{"encoder_arch": "vit", "model": "model that answers yes/no questions on an image's attributes", "dataset": "streak pictures of flow and ridge fields", "train_examples": 97500, "image_size": 40, "crop_scale_min": 0.8, "horizontal_flip": true, "color_jitter": 0.1, "cutout": 0.25, "questions_per_image": 8, "encoder_norm": "layernorm", "encoder_norm_position": "pre", "encoder_activation": "silu", "encoder_mlp_ratio": 4, "encoder_head_dim": 16, "encoder_fused_qkv": true, "encoder_bias": "all", "encoder_qk_norm": false, "encoder_layer_scale_init": 0.1, "encoder_parallel_block": false, "encoder_inner_norm": false, "encoder_moe": "expert_choice", "encoder_num_experts": 16, "encoder_moe_every": 2, "encoder_expert_mlp_ratio": 0.5, "encoder_experts_per_token": 1, "encoder_shared_expert": false, "encoder_patch_size": [4, 4], "encoder_conv_stem": false, "encoder_layers": 12, "encoder_width": 128, "encoder_positions": "learned", "fusion": "cross_attention", "fusion_encoder_width": 192, "fusion_encoder_layers": 8, "fusion_encoder_norm": "layernorm", "fusion_encoder_norm_position": "pre", "fusion_encoder_activation": "gelu", "fusion_encoder_mlp_ratio": 4, "fusion_encoder_head_dim": 32, "fusion_encoder_fused_qkv": true, "fusion_encoder_bias": "none", "fusion_encoder_qk_norm": true, "fusion_encoder_parallel_block": false, "fusion_encoder_inner_norm": false, "fusion_encoder_moe": "soft", "fusion_encoder_drop_path": 0.1, "fusion_encoder_num_experts": 8, "fusion_encoder_moe_every": 2, "fusion_encoder_expert_mlp_ratio": 0.5, "fusion_encoder_slots_per_expert": 2, "fusion_encoder_shared_expert": false, "fusion_encoder_positions": "rope", "fusion_encoder_cross_attention_every": 2, "residual_init": "none", "optimizer": "adamw", "learning_rate": 0.0016, "beta1": 0.9, "beta2": 0.999, "eps": 1e-08, "ema_decay": 0.999, "max_steps": 14200, "batch_size": 256, "epochs": 37.3, "lr_schedule": "linear", "final_lr_fraction": 0.01, "warmup_steps": 1420, "weight_decay": 0.1}
Rows from block 7 of the image encoder of a small model that answers yes/no questions on an image's attributes, named by matrix and row number. Rows with one number within an expert belong to one neuron, the router's apart. Each number is 128 + 24 x the weight over its row's rms, rounded and kept within 0 to 255. All counts start at 0. Numbers have three digits each.
After each expert's rows are labels from the 100 images, of 14848, where the router gives the expert most weight on average: "strongest on" is what is common among them. Only what is clearly more common there than usual is listed. The data: streak pictures of flow and ridge fields.
# router: router (encoder.blocks.7.mlp.router.weight, 16x128), inputs 86-127
# up: expert up (encoder.blocks.7.mlp.up, 16x64x128), inputs 86-127
# down: expert down (encoder.blocks.7.mlp.down, 16x128x64, transposed), outputs 86-127

# expert 2
router.2:097096097131106138103117128098140117126116138118135142149160080093136142150155104153143154110136149098129095106085116107107144
up.0:094110127112128134135098146142114142132145135111124137183120104096123147154116149119131130119078124126106151103099119130157144
down.0:146144107081123128143122136103138096105127158185139154114084137179147134140163136095164140137116139165100098164120073157152117
up.1:124130105132085145155135117130113115110078112141121087130129103115153130167113166084070151136124127128138176103121134142174108
down.1:126126139148125172136135137115107129153131127147088132082046126102123115141116130110098114143108116134121095146129119129091104
up.2:155112106145136115144132108166100150112107118154112139135120119158118128126112159080088108136094141124104152127169133147149137
down.2:081150113086137093137135163127164148130111149170162110130096148098107149158103162112164130120148143175141126103138119115118126
up.3:112112103121079134125100127125110104102144135125109143199134100064120130123129120126131115120106116112162142095073148136130150
down.3:141148135087124102163123124099123076120127154132107174117119154154184129123174117116119106134118135118137095150141085195136141
up.4:103122124102164129144083142156095136113144137140106150164124105101127133124124151127129150105075155166086123096109106136130135
down.4:125153136061106096115132147103145116105117135159135130123106172154152124153159145082160133106098151186133099140119081146134127
up.5:075126111105143110124102154138139158138139169146131136123116141110153112113131100161125162117114135147099098138091118107135130
down.5:135136124079110094126152139123087091082119094157157127162160148136132160128164142097152129092111102163105122137113101148128132
up.6:088112109119144131124088127167124159138156152117137124205137113121144127135122138135137166120094118155093147109107105118158129
down.6:163152136061097101116132133137095112074125128173113150124104156118114140127146131086168157113086115156100113158122105150157135
up.7:090117131109157095092139142133169138157107156132119162132143092133129116128113096190154154137145134106114085142099129094095149
down.7:118111122124134128136121098157054105127161096095115147163160109154144139142127133106096086132113112140132113125095103145133135
up.8:118089116148134144173103105134108146128087102135134101166151092097122144173123145084071114108115121138139174079130112130135118
down.8:132160114093114159152140145123109125102125131188126127108089178089119117133150136112142133183108094137118105141171107161113129
up.9:156140109174092160137122118122078133137110143119124139165112168089130080129143115121153105141169116130188133110144122118120121
down.9:141152141160126113114091144152147101205141121119102172113136102117140099117119126123108124157117097124181113122144147139125149
up.10:093149115152089122126129148137103124149089087105115043129137110126143110168119176117107177196147125120139136128140124139158093
down.10:131153144164130181100128098130094105148102118104094122097088150123129099137073111127100127137159120148138119137093167107108099
up.11:120131121120107122088158134109165122131143169112128158114133112110123138123135105178175145111162136074116083147097128101081167
down.11:108130114161116151127128104133123083117145122087118130162187105148159133123138147131083120147102148069128122143090095133141105
up.12:106126135092122126116119113138096174116142134135141110168132110133145157132123185129115174111102141142095155109123092112148153
down.12:116168152077076161142142142115119074094122156170121099150100149154140129159136128100131140111095130130101113143086115099125096
up.13:158104103123174113183115120154108144133123138154146127141145120108102123137133126115093112104118149186101144131143089142114095
down.13:106167130059099107123148166127123144061095107203120096145121169089127141124160135127142145132142151141127122086161107144119180
up.14:158138135162124158088154112145141125094114096159164141106089194131120072111147136098127127157096145136133148146119143121191118
down.14:125079129156182117103129127136126145176135115132141130103134105149125090102138129094176148127128158155129138113182133112091093
strongest on: parallel; high contrast

# expert 1
router.1:153164160179132158150080105096083125122143090133139162113171145145114148126147093146155093097115135117169128111133144095123135
up.0:154106122194131121149110085150146093142118131161118142136106055129131119117106096136102121143118111163135150151149163126118148
down.0:112156149124132065114149129152145131129125134092137156154134178129136080136170143104151133127144127114139154134155130095105154
up.1:076076099090151128130125133157124135141137151122145113121093117110142124119100125123136144127112146128095093162116115167138111
down.1:152124124158137176095128125152103110082101095161116127140112109109119130100119125128134134099106124159135081135122123089154112
up.2:159149131127099135141101114100067118153144131113139149146128156105138133116132140125141154095118111123157139130120111081132095
down.2:123148115101175075128115155143158122146125139143156104122155124142138128152116154166088129167170110088147184100155119160068104
up.3:120094097110121154118116124158116121151134136157129129169095117098140115084078137119129137119127127174153096152125128156134131
down.3:163115155153147184139112125142052102113121093147139142096120154140119152131125132117144140100123129139151074153128127113133116
up.4:130077105140136147100143076147132120132105115139141122160108140102115102120100110096130130127162108145172132133133139113098119
down.4:145124126155157164118127100118087115103129108152093150070108154122114160115107182144122115114156129144147109137119147090127105
up.5:117086098158132159094168092152151123115083112121116090158116124138128111133095115117119143137144135127131102124121129098120134
down.5:135119171145179180104106098126077147115125101158116156083111120135131126119119131071133111092115130148107079143109152134146111
up.6:134148098105143152124151110177124108144090102137113091148133142147110113142082108091114106114127142185145108143112135120098119
down.6:123153172172138119128101125122061103122127112150104136089157138095120159108093157111163131116141130137147141147121152126118154
up.7:147152144097092137147119112109043135115125117137129143131153146086106134143118104138141158104114135151161155134120136112169130
down.7:119138101122128078141118128135153124170123158093132122145138145126127117173119143167087117204137096094084140092135163137123128
up.8:108092082152142117119126117161128114138095115136110131173123129121129114137091128115120166114160126146163102137129131119116114
down.8:120134156164142177084121102127087117145143091137115134096087138094134142081116127101154130071139125149124109153109149104152130
up.9:141170151089119133114110135079127124119142131143142153133149175113120121115126143142139158113104146123177145129101107099149142
down.9:137166069108154089134124139141193117128147139113125130133139099114173122150110126172096119141130143085140124150113127138137099
up.10:131139115125145175127131102148112138124113110134152132180137159128122086150084124082127118129137128166177139131124124117116111
down.10:125127142159114165111127137090089145103145122150106118071093153104131177085099131132149118071162127146159163148113148124134120
up.11:139128131129158128103140117138109163143123129134132114190183125121123131084124119171094117125154135115165166113109124109115141
down.11:110131076119113108123141168112152168099165155131080159116118133082142150120118126181134145160090126064129177119114089152143138
up.12:148146126174131127120123121125100158129138126110084118118126081149143155120131162139082138158100137094096090114130130142137142
down.12:111105133161098127125136105122105087125149067103142108134123106146120106144145115123123115130108133113194146090155122154145111
up.13:101155109117112088124129122154130168098075114150127107124124121080140132145110105154109133147161133108120140111149136140103132
down.13:163122109141135147138098111182107179185116173089146085147133102124110119135121153123112153156155134130132166148146114144153081
up.14:117135123093069151106135146099072167118135098110116100132120160143114134112116146141116134109132135102124160146113115124160119
down.14:077115090120134102125120121145159135132125142101097109085133110106126146158140128209104155169157165101158154075130142160118137
strongest on: fine streaks; parallel

# expert 8
router.8:146120107105087107144113144101092095107144166118139116135096092089143125138151157117126159179099112103125128123113135175155132
up.0:115106123116121129110102158106127116083137107101111144143093145174127131084140120117169136128104189123091068113098142130144140
down.0:127124123094123118126155133143089109142137159121125101120122132133142117138118135111120127123111119181092158161095131114133099
up.1:139102120127145104121153149150149117140113121147142116125109090117125088110104129122134107123136114165137137141141120148086108
down.1:113125113131120133140138106153115159131119140167147180158150157104126101093137115121163140131114118128134124110134124103072154
up.2:111135132110138114106114152169148129170144118094168117194145104128138094145133134130129142136112130157127095122116114125104121
down.2:114154121099147134127123137161144139091119151158129188113077150122139153102074131103150118114100130140125085134147135102090108
up.3:168060143108137102129143109100119109127145140178134106154125109112116119102128154122115153119131138159149180150146124168132151
down.3:089123148162177147138109093147130170156120137122144194153146133082132110123122133165144117137143114106156095132132103088139137
up.4:091133116150144140070160106129182162157125154131092121139156131123137143141137111140116139135148152074077122130110140077137112
down.4:133119098114108100124152113139135127066130096081173070110139132168131083144146113095109107140108133137139139127109112148167128
up.5:100124114120147148084098120159135124122133128119127143163118153139140095107129127138144129122127149106144107101107188094158141
down.5:121106127101114145128102127154093143102118160095105118107079136108141107144121111138132149116100142152094130118128162141174113
up.6:175036155128125107150128105088107112083129131180137140148121108094106134096161152142119158115138104126143170158139114166137151
down.6:089143139184171131111124118128116143161122132123110148116191143107160166107116141182098124150157128102165112088135130093137139
up.7:161140105116088093182085154094087103130141155105162145117103115120165120126187115113156148170076109116124125119146102159141145
down.7:135133136204183167137127124154130165166145149149083165092093128136114129109099137165103135133144104108132126124082163106126120
up.8:080106102169132127098137102123170142155100135130099151099144084134143157119142080179122137108134137095113131129104136074090108
down.8:123120143119089116146104097084117104104116095098153086153152117172140113110130131079133149144104131120110136155121118178136077
up.9:123124131116153113160141150122153126101126140143172123131112097157144131157148131108134134118147128132093110132156085164090111
down.9:175144150141122138123152141146109127149117111163110195133157132107153179129148156102171127092130138114119129124118110106095160
up.10:174074108121124114127141095090131133096136150145138125137116112117094135111162140112103139084154161158123180144152119175119097
down.10:124134143139155152115107115133129145158110152141131178212210093129145139112124125119092126102142114103142128128091129079114113
up.11:098106086171132135120127101124140130161095140136092145100130096112139137123111097178125168124158145099117107129103118098088105
down.11:134100096144117134110114107126143138165120093056144117160141128165184133117144133102107149137159111117147113122165087135139107
up.12:170068134118145101139138122119145135127123140181153105128100091121097111093121154123128126110147115164138163177132116165099131
down.12:126098118168175127142130135152134129169116126156140185174153135097131092117097119135145129141123126116120156096119126095116175
up.13:098114099147153122107143109115149150150106116130084114132160098177145143095127110170087138087148134113103145133111150128118138
down.13:121115157110111133128120119100123098058142092136147105141179130190107136128141117074133130097109122138137144112118115158128139
up.14:078088101177143130102138095125174132135094130130094121125158104149128137121120089158145150100153136108117136118105156071104116
down.14:135097125121097096143120104106128120109122081090132104146166134181123098104142109079142111118096131143120117170120122145127100
strongest on: parallel

# expert 7
router.7:125126147126145100114169161134123158117109107116132121113130171164121091090145102144097150104135169120105159175121126143137133
up.0:123128113111157122107135133168134145162155159122132128155152073126148129128096140139124131191092125116115049122099120121121131
down.0:149076129146135162099136106121136141107122122109132146145085164152132088129138133156120128137094108097105154141143147122130156
up.1:136083120166155123124145102136082165130111113139113133129134117134110107083156098154088131146140111116112138130145167186138151
down.1:073115097133141167116132115162148115113125139149084136110102112127092161136085121128094151064137100138139114132110119141113136
up.2:124161081122126080117141150174160167161084124068141132158164133090121099158164145165118152152128132111136147103134127124127147
down.2:118075113168156134142174110189114109150120120118138189165145112173116116113102119136120074125157165125134108160110116107157103
up.3:136098112154139112118178122105142153110114135116108146085148139165148107096150086142083144127154147058100136169123146154111146
down.3:096098096143149148089109106133150126130122134139086142160118115104117123128110117136145151118106124091139133140065176152127091
up.4:159081072133162120117144093130117144119122141141126123143115115127120134108144110106098086099121141088105152127145129138092135
down.4:113116126129089128115146109090095104101150161145133134148111153085141126117116122144138114129126164128125154159130148180147136
up.5:122162121124164118125178135176137168098108119129122128129128127122110123142110142117067130095116157135102155123168148135128166
down.5:111138089136172144105167111183112088144126120136103149149178109162105112123100150114116117139147131149122081110065129140147131
up.6:148154127071131151123128143138136137124169139115137131140121134140124132096099191130126173077096154135078124136140097121167118
down.6:156163135152154118160135152150119133155104056128169105179151143161109092126165156106123127145093101115113127099096148113132150
up.7:099105161105134081096105147121111125154141122113110126139159142168111104059138121161165143142123120142138114155089154147117156
down.7:099138141144149143113120139153126124145144018135119076158085127117110141141119132059114131103118087145140128127129151134122101
up.8:136084131129154151117155122089167147123141153131123145118108166186135102063138105134100123131129147077111148146119128116148126
down.8:145139114167152103118108182142088163169109087120096153149117071095127106121119112148164151174104104101157129166108153090117119
up.9:069130130108133106119093132104163104124164148112128130094093112130157158156123152090145146131114111143071093133169087133121092
down.9:154145156112104071126135143105137139113149167137201123100154164122133124153162146095161124120110112112126176156152073105164132
up.10:110084114101147103126098127133073091138162115146121138125138145117153137086126173121126118119140093155161109099118112164096156
down.10:113135158077109134132174136154147157133098079125108131116114133096166147135127114094125134142108131136135132125150166102143106
up.11:122145134135103153114125092142094128126153111125103106132078130121133133124096126117117128133127094173160147116135148136169098
down.11:161180149125136149140128143129093158131119111166124137134170122093116146139107145094123125121141129152133147110121070108143120
up.12:144144109101134120134186137126150167106122141102129140122120140111143098130134137127071123151104159082087149159141131142150130
down.12:162105138167161134108132138143123110135168131130124142176126095089132096108125128176155143159126134099148108166054127091158146
up.13:138078128156161117082165138125122153159111094148114129105129118123080114099136151183144143124151155111142115154125129143107152
down.13:077101087154144171115130133130147120146128141101119139111130140185157141124093128129119149154121098118121095109104122118104093
up.14:100132108177163128109118120167098166136099096142090120108173115091115141129122158149108139123151088138109121112154153128125151
down.14:038107083155139141081156121136097092124125113131137128083135120170118162125118124127141132086114131144150083116142126146112137
strongest on: parallel

# expert 5
router.5:115126111149142134087169146153133124159102102127129119118100093097129099161119134140091136135188116149164142104133128144121095
up.0:090110126071106106135162152141160075140136134144153122144131141106095099149134108104172128111113154154140131118098143125107143
down.0:108121162103100118107121126088150103178125088105117064136128091136109145113111144146124183119156138125137155171134120144110109
up.1:157130090091152100077158107114151103144152139101086163132129086145117161128142119138113111161142135060065126105132134178105125
down.1:165152150113125117122136147092085142069151170133125147107101144075134124146143107110184095154112125152129097124130138130139114
up.2:108115077180117139156135125137092138103108095121122086092126112124126100137136093152080166162137144118136126151106156131128137
down.2:115126105132137153097091125171121138105117133143154141173123118122099094118162131134120121123123127115128089146121097132099135
up.3:157140123125136115089161130121160142124131153085130149152159068159168129134145179153081132162120140064087148121149119155131132
down.3:150153161118114155085133103101144152094177176132135168089078138164124147128136129110116115105104118109114131122121136109162122
up.4:107143097096139128110127159166119174155141111085142135176121170131144090106133118128158135136084123145105084131118082107144115
down.4:135136122152142146142138085133132134154155103159073160144180115093138115156095141147112115110177133107144154149100158107123167
up.5:187146104112147102101132131128162137126135154079130177130142101133166121141171121118111118175118148058102142110151129141128121
down.5:158144157086100165133125125100100161105145172134121151089094159114141110131145153135137134122119116141132129129128146108152130
up.6:131122107136166121075172090159137170117128143116121135170140126165123111118106132149101131162102118108112091136120153130143132
down.6:114160113135095102111158127132154086131130157131119177137159155132153116184150109123148129155164163113128145140100154106147141
up.7:114107122124118140120146128097132118107149167132106155085131139132124141092121144114134120099151074094111121149103118148130130
down.7:141150117130148090125122135100132095118110106128127110129150137159092168157124124087147087167115147136142141107132150129140101
up.8:104110116092106108171064142116113143154163154119120157139129194167136134056140124127180135112104119123125113130122126130130126
down.8:141138140148157105157117129138144105128134121126111104109149151156094095159102110132120107167113101159146173112119162082148126
up.9:155109063168142101142088103118134118128129121088105134145124062151151161122166115152113124136109142088122128111132138144099123
down.9:166144118116144135162079152101117151132119143152107138123103156123137113142146121133137103168122122135130153108139138138140134
up.10:107103112125122097119118150127132122184154173114119110139143110138124117114107151143162126139113117109109132136120128160127099
down.10:175145126145152074156132116125148123123110115108109112138119144126121116127127111099132135160157161123118170146152142110130151
up.11:119136069167096144125149120144123174127084124094137079134130097107166096146128107156083168161155125101132145106103131121152115
down.11:147095105140133170099123116126132150116143133136127139147098128132134101116143142121105112108110108087149110132130139166115115
up.12:132156145126132156099141139163093129144169136132105134160137144127129131132096130131128094149108093156142123105093141107169126
down.12:093161129151166126118126126134167149173111157110106102148167100135172126133112099160105145160126108110102104136072095074124111
up.13:122147138111131163081147118142126154125143154114102145180125130133115136131140112148119093144079112152096113107093148137177125
down.13:131160148138158139137137111137126144146127138101086146141146119117184150181102102112092113137123129123105113096087108088136147
up.14:120107129090116106076151144099122102142180133072090097127158086151132163127127149136140134148122121092119140139132146169113122
down.14:187161148078131149147144162077128146092146132130136138104080140142126136163135112085149113128097116153108112084145102115132117
strongest on: parallel

# expert 0
router.0:140161155116123148102171120104167136138133166116134102093127152133133125159107147128114136161111123127088100134127119094173090
up.0:137148126100103118132154158169086151135125129118132090129090186115131112126100132124139158168118117152128103150169116140152103
down.0:128088115107149133110154127149129125134118069149141124153065136125096121144135131093116138114139131160131143101215136159124155
up.1:113126142127156114099143128112157118172136184110099126101095128147128119140115128173137148157126109118076052174097113122130070
down.1:102129145130119133103133135136156084156131104116116092111083113143121122112087128095114125116129156149118112134125145100122072
up.2:147161144120135120153152132126154110099127157116148128134136116066094140164136159107127110164105119126109110132135107103148116
down.2:137135147115121085115130145145129117123136103094160091165162107160123102127127152107136126155114141143124126134166076102143103
up.3:132113137124126138088147120134149124108133104103160111176152116112112118138150158114154127143099094111129138135114127123158121
down.3:130114123144119116134142147126123167137134137054141101145145101115134113148161128130127110182111135121091109150152111096162097
up.4:144107113115128122175122125137135125115116115096171114178129118109146150121144122098148117139115139091114108118168113140121128
down.4:127152113133115094133141134126156151085125132080125097186153112111131115115142142142159139148141129130122112174166131101123129
up.5:134126121116172114140160128187116153115118126114121111139118134093084133135104150124100099179109102149129118130134117157143124
down.5:109129122126097109167146126133134071111141088116145080153095073122129127114141147090151131139088128160110144141177171133117119
up.6:143159123110110119141176146170085155131128140117108097122088173111127103126079130121125148168128111153116111161163112127148103
down.6:130112151111160137096172127145114113101134056146147096136078123137125137125129126110146137118143111145140149098197122163120162
up.7:116133121153139157113096132137124164159121071122118117127135100166181144127125133144075160111139167131132133073117117120133119
down.7:110105118139168132089124130111141127163107171184091155081103144125153167116102111179149149099151155123126137166119145126114119
up.8:145114132162139109148107145137101165144125112113144117135134145148135097063166141141149118141113116105134108134105126127142144
down.8:128084103151129120138142136130145142120121117086130110143098136130114107115147122118147118120117155128116111163161138144138143
up.9:134133136133160107157149127201110150117122147104128117142117090102113142134110140102140104157104089139113111131158127151131109
down.9:091135125112115136133138152134154054121141090094176091167157127116125115143146144078138141142098104138087113153161135131149131
up.10:144132140114128133125152121121149117094126112118160104182144085124115149135139153116147087132095110091122140128132127123146134
down.10:139151112133102104113136139125136148123121126062129119152157099128122118121150121137137125175122126127106107157146093098144103
up.11:123138144106118119087175155110146114187142166141125108094133174113079098113105140144145132151131100135124130187084129111138125
down.11:138112140137150158117127131150158093137108123165113154132070110170117115148101125091110123147118134160101104190129136132116108
up.12:151133121166147161113112106124120192146116059128126116129149140169176110117152138142064141106147166103130149083151111119144142
down.12:122122124159138146090126112117128151149119180146090162056113143107147153106098120170133132117170149108152126162113132111120116
up.13:171124126179172139077132090138107124183105110142080121111157063148103140129113124169078099138135137136138120113105146126106133
down.13:079137112108091142104118150152154096116145152114146123113103106094160127110137126134143176128128119138117095121126148135134132
up.14:141114130105141141150150099130167101087107165137141153162122089081092133153140131102139082106119104126129161122159145141138123
down.14:162129110137098112133159113127136135120110115102153097147194097142093121130125152129137135152133139139148158166105101117134116
strongest on: high contrast; parallel

# expert 15
router.15:095105147108140100119121137153124099114161138124144117174103119137112152099089159119166177124102119151109083167088123133126124
up.0:120075120129110124103161100149126117119123120133138100195117090127124119132078114113127167124131122138148153120088163120145122
down.0:078132102116093136073142102116108092117140161070155143134111144133145142143137115120152121088120152136126110134170117174142146
up.1:125098117116136091105130137172100130176133116098145113167107100117116123067103188122132174140126130143145109140098089137135108
down.1:134124148156127160102105138139101116091137173132094188143153119079103151125148122143123110136143145138145100114142144185127143
up.2:150086120132190105131171072133120118134148126129129089176104074137122128108136154113105118122143130116133139137135133163123145
down.2:126120117174162160114121115117091119166120167098153099157122149114113096109113121145156115111175125154114093146147118168119095
up.3:155104162132152108137145082127100096145148127137116137162135065155137165140115131115108084114141080132169148123155135163105144
down.3:154111116111135121120141140160154128155112113096164100194127157107103075145122123146129132137128132134123090115137111136084111
up.4:121136140120147104135116151125112168183148123125129141103131134163127110075108157158137135150112140141127116133111107128167116
down.4:174127125174136132137109119128106133086114149181109151075137134140117101084107133162066103131140083112152154135091144173134156
up.5:127133110141084157096146118141153133096102122133111173148147131125123090140115085138132130127116140112108142121097159091166166
down.5:089124132096114111129097129139123089108112124126147108127100171161123161132168145066145147100149150130130095151143102118113136
up.6:142100120144125121125151136084139140154080114118137129083152122120119105113164089146129120123190139114161186129138118131105128
down.6:100155144139113165141119133112133073148136103116149135075151142131143173148141126132130141095120136104125118076141135066150100
up.7:123126113127109119093134124067137130162102114114109147113169087108125155143141108153134119136172129118174176116143126111106142
down.7:074140112136122119116123110131135084139126060113154094134130092141090136139105154087108147091124127092150150124137151127105116
up.8:123099121124104128122155125165138124114148111134134099191111118121128108101064187133112171130131104140150131149114120114141117
down.8:129103116148089104124111124147108085082146162104124148157119138116114136094117126143106115112128138126167119104147152191148150
up.9:108134152111149104102124159116117122132172164091117155131132121154133140102121140118138155138094163142075096154091123159142123
down.9:147132124159138130130109138129154159110145177147107124094084140102126133127140126163126091163132105137107073147154116157162132
up.10:104129173111170077124106149105129109132169156116094177118123129165141167091117142119155153126112156142080096152094121140136122
down.10:119107103152147133133127121119129182146123163134098115097105141134120130117112161150112113151153148167100097159157108148136116
up.11:154151147133178127147128095125116119149129117164140110143159120111118153158133137094114075115160094121144132108190115149072142
down.11:137118109144148156116143119156142104111122086100151120206140133116139122136131146153108142135133137120111142123117115097110073
up.12:129071134134133119112142065096155127100120130159107136108122092145125147145143078113104102106153140118118161124111182145101141
down.12:111130101102144107131104133129159131150145112085159099157112126136154101125131122111183133133140136178110103136165097097125110
up.13:117165145105154104095082154123131134125165147092098172118126124147170151124138156130144133146108160117081092132102146139149119
down.13:132117125166155180150085126110141167129130145155054138066113113113143141119127133159109092145124115133130131145137130144147123
up.14:128129162104154088125114145097105105156174167122101160116106097157126170093112179109150145116123130136095112163117098157104118
down.14:108124119148164127117087130178119185151146141151112119128105141077109100140112139166106129152130139160135086137137135099117112
strongest on: parallel

# expert 6
router.6:154106104123126160144141129112161156142119099125129131163149133141097125085137103117130073090129116130168169112151148137102149
up.0:099111164146150151060146136122120140150126125104109106094107118128167135128123144141117144141160100111107100163116119111159095
down.0:131166114074128117173115168147138113148109142110156128139166165164140150146149147118144092107103169155142117071118111097134163
up.1:087112075119117135128157113159117124122089112150127073143085132101093127139093119138124175129122146166131107156147144150125130
down.1:112123102165127124127145124122115128158129152139145134140158108139102134106118141180097150130153120114160117144078102123127117
up.2:124110099102114128109178129150155082104101121144144107132146142139116084167105125128097142130130142152163130122103142115133132
down.2:161083137084171108131113165139135119137124112080179140184163102125080104115157132118118124129138133122143160130131119132121130
up.3:159120158125121152137143103121103108124150110149109109152158095149117144108108153116111087109123086137173172174120168152122136
down.3:161102128107179112136117131124150144114154143147155170138093127153109122109152139161136099105141124130100116123190109167113124
up.4:153099119114120143155116107108141135108146126157111151131104147129092140074146103120137092109113130109139177115149170162107154
down.4:082141139156127153123115125140106178136134162124112106084095140115145128103100122131092131122133112155089101194106120126143079
up.5:168106134124107143150120115079149137110167128145102169126127133152103137079125115142120110126117120106132173127109167148141160
down.5:108123130126140153156105099144121159107116160123105102089088144140141140119109128107102141105117138167106091172087102120140095
up.6:128160142133160145103139141159147109155143138126129159140139093147147127162123139113108085123091109147145105122111129131121111
down.6:165121161114134125131103122092104110092133102129136141157089125158140152127175120091164088088097142110142141129170158141110146
up.7:079130139149162109063130124121151124172130126136097120104151104166152141128107121178112153124149148115081088130096137114114117
down.7:127156144165103144100138110132122116123122062123124105156201131150136160151159136096127117167108146098161148098109143096098127
up.8:174155114139114140133165147153141171168105097111125096169173111165159065134117112132104099142123097150145143122126130101144096
down.8:146090106122131111121148135127131161095122157173140158136064175101123124134134105121168131101137133128096117131165146109116147
up.9:104123123130171128096134127142164099136158170144116162115102115118158143146112149106132117128147117108125092124123122116112137
down.9:117133131165102185119177122117088073141134074128125125149138130175139154139159102113120120101126142088147118146125144105141118
up.10:116121097142125152102134130162097143117116115113100088146147119144115125106111103149132138160122075162119106145088147120146115
down.10:169143153120137135131156124119111157085111128160097151092112099140090174115119116136112149100127108106125126144138129133107138
up.11:121153102133106160114173126180130167143089100112116085149162117143119091131102099138131136153115121186113126116114121110160107
down.11:096088125143140096135142123149133130111097185192116154090088149091094134152107124146142135092141098128123101172137153108119110
up.12:078131090147120166113132124168089145126097119118100083156124108114108144101142116156128145130121128143102089138077155121132152
down.12:113108133136136141104168126129112131124125126171104154099126091153110156107097122171109144138147100102146151138113125149087121
up.13:160103125150163071154115143126124135130146140104140159084129150149144125085130151139122117146095145106118130129148113179118121
down.13:134127122106146125113101162130121148164179134094122123112116141127103109164162151166127134199106129074108140100145086088139177
up.14:144087097121145117124111159096114124163149145145109145088110145094126119098140152154114110137156136062170141115156116189093146
down.14:155147117183089134084115143170090169136136148080115116127149128106153093161144105124115148194100108119152098151123107134157127
strongest on: parallel